From a checkpoint of a small contrastive image-text model: batches of 256, 9.7 epochs.
Rows from block 9 of the image encoder of a small contrastive image-text model, named by matrix and row number. Rows with one number belong to one neuron. Each number is 500 + 40 x the weight over its row's rms, rounded and kept within 0 to 999. All counts start at 0. Numbers have three digits each.
After each neuron's rows are labels from the 100 images, of 14848, where the neuron reaches its highest value: "patch colour" is the nearest of a few named colours to the mean colour under the peak; "strongest on" is what is common among them. Only what is clearly more common there than usual is listed. The data: procedural textures in two colours, tilted and lit.
# fc1: MLP up (encoder.blocks.9.mlp.fc1.weight, 576x192), inputs 128-191
# fc2: MLP down (encoder.blocks.9.mlp.fc2.weight, 192x576, transposed), outputs 128-191

fc1.192:465533515514516482497524507500487489477487547524511445501528512489534537505564543527511500499461487555514532540535503510529462490557470443504528512489516474557495485515469495553462551507533557
fc2.192:460581521479571524482498470474493518519447500492512556493486429474498566512513484556543485524543498452499479496511487554522543441426475526530478472503571454547488402442468520536548545489485418
patch colour: brown; red
strongest on: red; ground colour: red; grey; pattern colour: red

fc1.371:540436532430553517492532454509454465563494451574470555461534480543520479474380516474513509477525509477477415459530483519451568551482453481513573513483501577464514487478547548570441494461516500
fc2.371:429539517537499468494500514515552505509454522497479466560473405525511443501496506504529513491480578508500462517460527561506488442525486481565447493449489456466504508540563536498528485482454421
patch colour: grey; pink
strongest on: white; grey; ground colour: grey; pattern colour: white

fc1.156:569494501520479531462514514446469512498547505547518469490498445528450439546405531491446488478477498439476504540527468523532494469489525422465437546506539515416548520492588486571492465477472450
fc2.156:426416485471464491491429438497527528478479519557542551497550506437549494526529555462507564515482547526461518471440443505417493564426463486489499519447544476429536560566496507433455448483543504
patch colour: green
strongest on: green; ground colour: green; purple; pattern colour: purple

fc1.303:449494477453499496500523571426474517459505482540511540491548443511466422473440501539467486489471426546506539503532513558477522578467516489527600523507544565486522487443545527517483424495501491
fc2.303:557472530479458499546431541596521545531506554473525504519477417441503436444440494541535558536454511489509483537506597515567501511499523467467557545518480477512532503519531555533451524485455479
patch colour: blue; purple
strongest on: blue; veined; camouflage

fc1.429:530504463468501478553457600523525489504485477439490457514404525514460511454519467524412576601544510412542523513451418475505480483498579488563530461551519470553495586451557546507496449518508464
fc2.429:529532456568483494472475455519443494507486528502435531549446486517424545461529489504526525487478561495565462546526479565499582515506508534474452500581568447471498504523515514429566590478494454
patch colour: blue
strongest on: blue; pattern colour: blue; black; ground colour: green

fc1.326:442542460406534532456542501413454459550503443520460523494516492550571558559502530565489436463507465500502479431551478474425531523491500491494450497442508458450471456475502409473471491566451452
fc2.326:516459465568501451432452479502596476486478437509452525459594418513560469442516482478513537473469503560507476521442507482449525483561470512487497461433478521474460520527441470473477525495476439
patch colour: pink
strongest on: white; grey; pattern colour: white; mosaic

fc1.550:471511488414504445500500500469446512503542492553482563483439477570589469534486446448481511481543499573467500476555505531548523538492527499558533520491519432473583541529481523474419525539489480
fc2.550:523437461502518514498458485466494503446442427472518479466539536417482420542458529548502569504514491517467532473478466538441493486425504487503485505506468563566513555548486542487479470532565497
patch colour: pink
strongest on: orange; pattern colour: orange; red; pattern colour: red

fc1.7:514467496532531552486513485450514552477472506416470551536528527492451527534548497529451484498461513550508462532533517545488442543420548552447562486503515520492460541491525520430510472552518538
fc2.7:473474545543480499434453512543608536566420485508556541496515452478472513469490470540554484521482551502437515525481508554538527475431494471536532581474438536534495463471462499564540495468517434
patch colour: yellow
strongest on: black; pattern colour: black; yellow; ground colour: yellow

fc1.447:554482457432513457474457472515546531564485515501563484509559440459510459475478520448478481518460413490460435522467490510480422536523517443506552546493418527507479488445447505427417449476510578
fc2.447:514541535570525550498467524486472520538436526470443540578539515517508446513492482498503492493429540510590438475561435483443530428481486572522411461499550504466483475499445503417527526547549434
patch colour: red
strongest on: red; ground colour: red; striped; pattern colour: red

fc1.198:488564517463534508415566455469478527551470515570521497424479417549559570513444452529490467400477535560525453435520569508483488562523472487499458480444456504523479470442517463520471517537423545
fc2.198:502486469487547448511483525475523424521499519525477493506587525495501450486523531516496598471542566496524510518454473552488571447476469536521495487481504477461506547515482554458519541529544511
patch colour: pink
strongest on: seen at a slant; pink; ground colour: pink; pattern colour: orange

fc1.331:539480485504556511454480496473473509539541458458482512530522454513520460515432598480508479517449460503437534554517477569512456493460471468416505522511547549475530477437479410527453455493475521
fc2.331:430472521505471455504465476503454564421509513496442539482529455510515412542520452466438493477429547550506452451426507514423531530444478495514480470476528476496512536563477479460566480510490513
patch colour: yellow; red
strongest on: speckled; yellow; ground colour: yellow; veined

fc1.289:506449536505559527523484482397492554461464560518537503473529576564579502456472455481538545478493481529499451429532446484503470534557507506511457537476460445490526493557533487509474473537485535
fc2.289:538461492533542478447413423556508526495537545519503502446536541479543495557462456519462527491475567529583506458472484489506607457539487477465452465561516455483518455563466451439496559586522435
patch colour: brown
strongest on: red; pattern colour: red; seen at a slant; grey

fc1.516:494482474406535561485551439539536457510502506587465555548525529556567497435477438479548519533533466450519438523495447513467514484438509421469503485491487426496510543520463511457446507534531537
fc2.516:528504516590525502450465474468541502461462467494471525448539485424416479559554491570492467499513561494531517426498503597535561518562474467515489460522560496475583440478503482451548606550576415
patch colour: green
strongest on: green; ground colour: green; ground colour: yellow; pattern colour: brown

fc1.382:531474518503492519424499537477479461562511445566530528488419446525491516446523513435546463521478537505452431474523431477481473510554564469521458522459520520474564551460485494458500472524476505
fc2.382:439516453544522485532506456560551548539451468477484454473517517433465504574481439484532427529529562445515506478491444495427569537512559495585487517472495496499492514541434476550507525425529418
patch colour: green
strongest on: seen at a slant; fine scale; green; black

fc1.570:489503511420468467422545498510436455467522477525445516471516481447502567545490505466525491472557538462524492519536518481435429550526485472477508557478500478482509537477568479489462468486541491
fc2.570:442535521585480480477530512515496503473468533491509493522470448509512551484525442514503554487484446506569449460473490523495546468512448518537574519532556450504526490508490488491465507536484497
patch colour: pink
strongest on: brown; ground colour: brown; furry; pattern colour: white

fc1.521:525484456426439514488436518522528590448513500482486485512465482505609446532498533470523489546472431578476510499545468495538465540483481408452545501498562420549567546553512504513438498473542510
fc2.521:445474446546462477485456507512583429490448474541532430485523504442471470543486588558515556465491566539498543501483493528500437410519501574522465492428517503534447489490505561472478530486569508
patch colour: blue
strongest on: blue; ground colour: blue; pink; pattern colour: pink

fc1.84:531470496488514489452519564570493470491507450470547486523483525449468548543421519447409458448472511568452503511554518476517508542468554421502480464520453456486482521524486500516432422488470535
fc2.84:513587450483540561525531558490495471478487503429511494497567558503476472468530437540576554511549473490510522464518446504468564460511510504533553486541507478515511466519476492490470495575448439
patch colour: yellow; orange
strongest on: yellow; brown; ground colour: yellow; pattern colour: brown

fc1.479:525499516466497508440455500545528502470575386471434542500571542481483534523491502472556507468523416525477448531572514501526502453515503530447488548555558393514542526530424424501462509531542462
fc2.479:541534448542510465484511463528479531550510508423491491459562531534466433460482490514577454518468540526527489405452540514493492477505450477435467456532456497535439409458418463427472592588455513
patch colour: brown; green
strongest on: seen at a slant; yellow; black; ground colour: yellow

fc1.172:476523544463526541541535478468520474501489581446552496550459450565509547422479506543537570496537543471487463492451487453481511513419539475550488437469422479503483484469436602529528436526500492
fc2.172:471536464524502426465446446548455520570481594456434477536497478508500464521561435437520465479447584476513529492429473589515519462483521528542446497558554423474491436494507492470521482522477494
patch colour: blue
strongest on: blue; ground colour: blue; teal; grey

fc1.165:488480503510516451510515514452484487499562456494512515557551486524488450510513561512464444521482439515442501499485518523501417476412476448447548539490519551524538512439457471503425419518520535
fc2.165:448516512574480418462506484490483558520436559585444485452505471496481411446523416493486517460467550582505459444511535558414498518477453516513515494488471467491527503542465488494584538502476485
patch colour: yellow; red
strongest on: speckled; yellow; ground colour: yellow; veined

fc1.183:484469563388485461506508500499474500527490499529501528435512502477555532471406461458498500466538501509500571513486545522501456511497454460481505494452456460440559512545514446570413464476507563
fc2.183:452458512524461468525514523490473453494458527489557533483516509508480536423539516480578600529489561459492496509505477517488469419463512490528498585512540516574482535472514569511525563435517467
patch colour: blue
strongest on: blue; red; ground colour: blue

fc1.531:594492565533478512506526489511498500569575434509520462481489456515600534530458466507477521525510529486537481469483471530578457536553540438437538464488500453524546475493490472520433481555475472
fc2.531:503480428555478546524484570449488523553506463516500506424497483458563472450497554554490518551554478528499573502436407595489502571524514463443507465556478556495498474536459529504482490496490404
patch colour: blue
strongest on: blue; pattern colour: blue; rings; striped

fc1.206:479442496470453555443437501506552502526520543461534549440505473477564484465555548466530566497527518442520478466455494554549482454502449493527479571482457420500571445582558450531510420518482497
fc2.206:526530521539509506518463512482541448458545453443464531435540524492532485505441463456576467454443501549542484500557527545542590457476451510490498509465479449511537438516467479430524484504433486
patch colour: brown
strongest on: brown; red; ground colour: red; ground colour: brown

fc1.58:580511468419566570479430560477524531457529529450572509498532456498568532480448462472523533519521496503482540533553525533546498509537598494455492448469494494459455462445559451513431431548445534
fc2.58:497533428548484468469530562454480571533417497478549412457556500479546484531533501552569538534533483468561541540454527567546537526439474475550508554592467503494528448466519438457564478436485483
patch colour: green
strongest on: teal; ground colour: grey; pattern colour: green; pattern colour: teal

fc1.359:525503556516499504498542500539492549545535493546521502511457497517452533560515427481522422523447475497485407514490526510504536520444479423447492460424557533457489498450482474524450455459449517
fc2.359:496518505489487496532553538532412479475496570559478439484542500492516462535480476556551475529482501531520516467576489547463467479525467510580463531526510465487547418508461517504509528550521522
patch colour: grey
strongest on: yellow; pattern colour: yellow; teal; ground colour: teal

fc1.30:497481476433472492490518471426525526460538526449511476489495534443546533516528485422504472512453439479426494529515415453456518461475449526430421541433517534522483488545541455545508443495544527
fc2.30:493558458536512493471511438490554499519468587507427449469562539489507478511478431463467476527446464476545554479497548507536466425434532534503466467435591533426545477525431490429526530497510427
patch colour: brown
strongest on: black; pattern colour: black; brown; furry

fc1.18:493504535459507473490559562501428472542577512544530429442489458543543489513490516548547539514509567470505554482515532451459478536532534537566501446465492473527419490432487546506517426482501507
fc2.18:483442425474501468509480484468567442486460520491418459470555512494461518513566475471555501517513535543534502469502492510454524479523457493485425466493546497530431418437527514453555497549504480
patch colour: grey
strongest on: grey; pattern colour: grey; ground colour: grey

fc1.456:514550530446507481482572444448463503492491487523475572515489518487498537496439452467529526470513486478453525518563533469443543491490500503554446475479448446454510525579528491494482517530468466
fc2.456:469413453569555471499497455494540542535528486543483479481457456482530509551531516492477560539493502525505537473438528517559567478472529454541479521452530536511501458582491473473507573472528474
patch colour: pink
strongest on: seen at a slant; white

fc1.161:510506491550481487461511493497548546479480442464502573468480484526479547490529506426566521463464539441515521529521578511505562454474508528501469468533505499495454547529466516525506492553435570
fc2.161:445507462513462495489558569517520501526504499510494500442542398500518486521521433548585448496409448594576488428522466465482530502474470519530535515550518507458546451469425451442487501504434459
patch colour: brown
strongest on: black; ground colour: black; pattern colour: black; pattern colour: brown

fc1.509:571480519425567460464514532525491553518501549515478469489451571520574457430468494529550548511513465495500530572458525507557444524490549386456534519551454403602515550511512541479503447446505517
fc2.509:492524423586469454482514485465481503511453466477493502513509465466496517491533501519581535424493468483490553534407457525533551497493453464551524536534524534530524459521448501475552491530539501
patch colour: blue
strongest on: blue; red; ground colour: blue; brown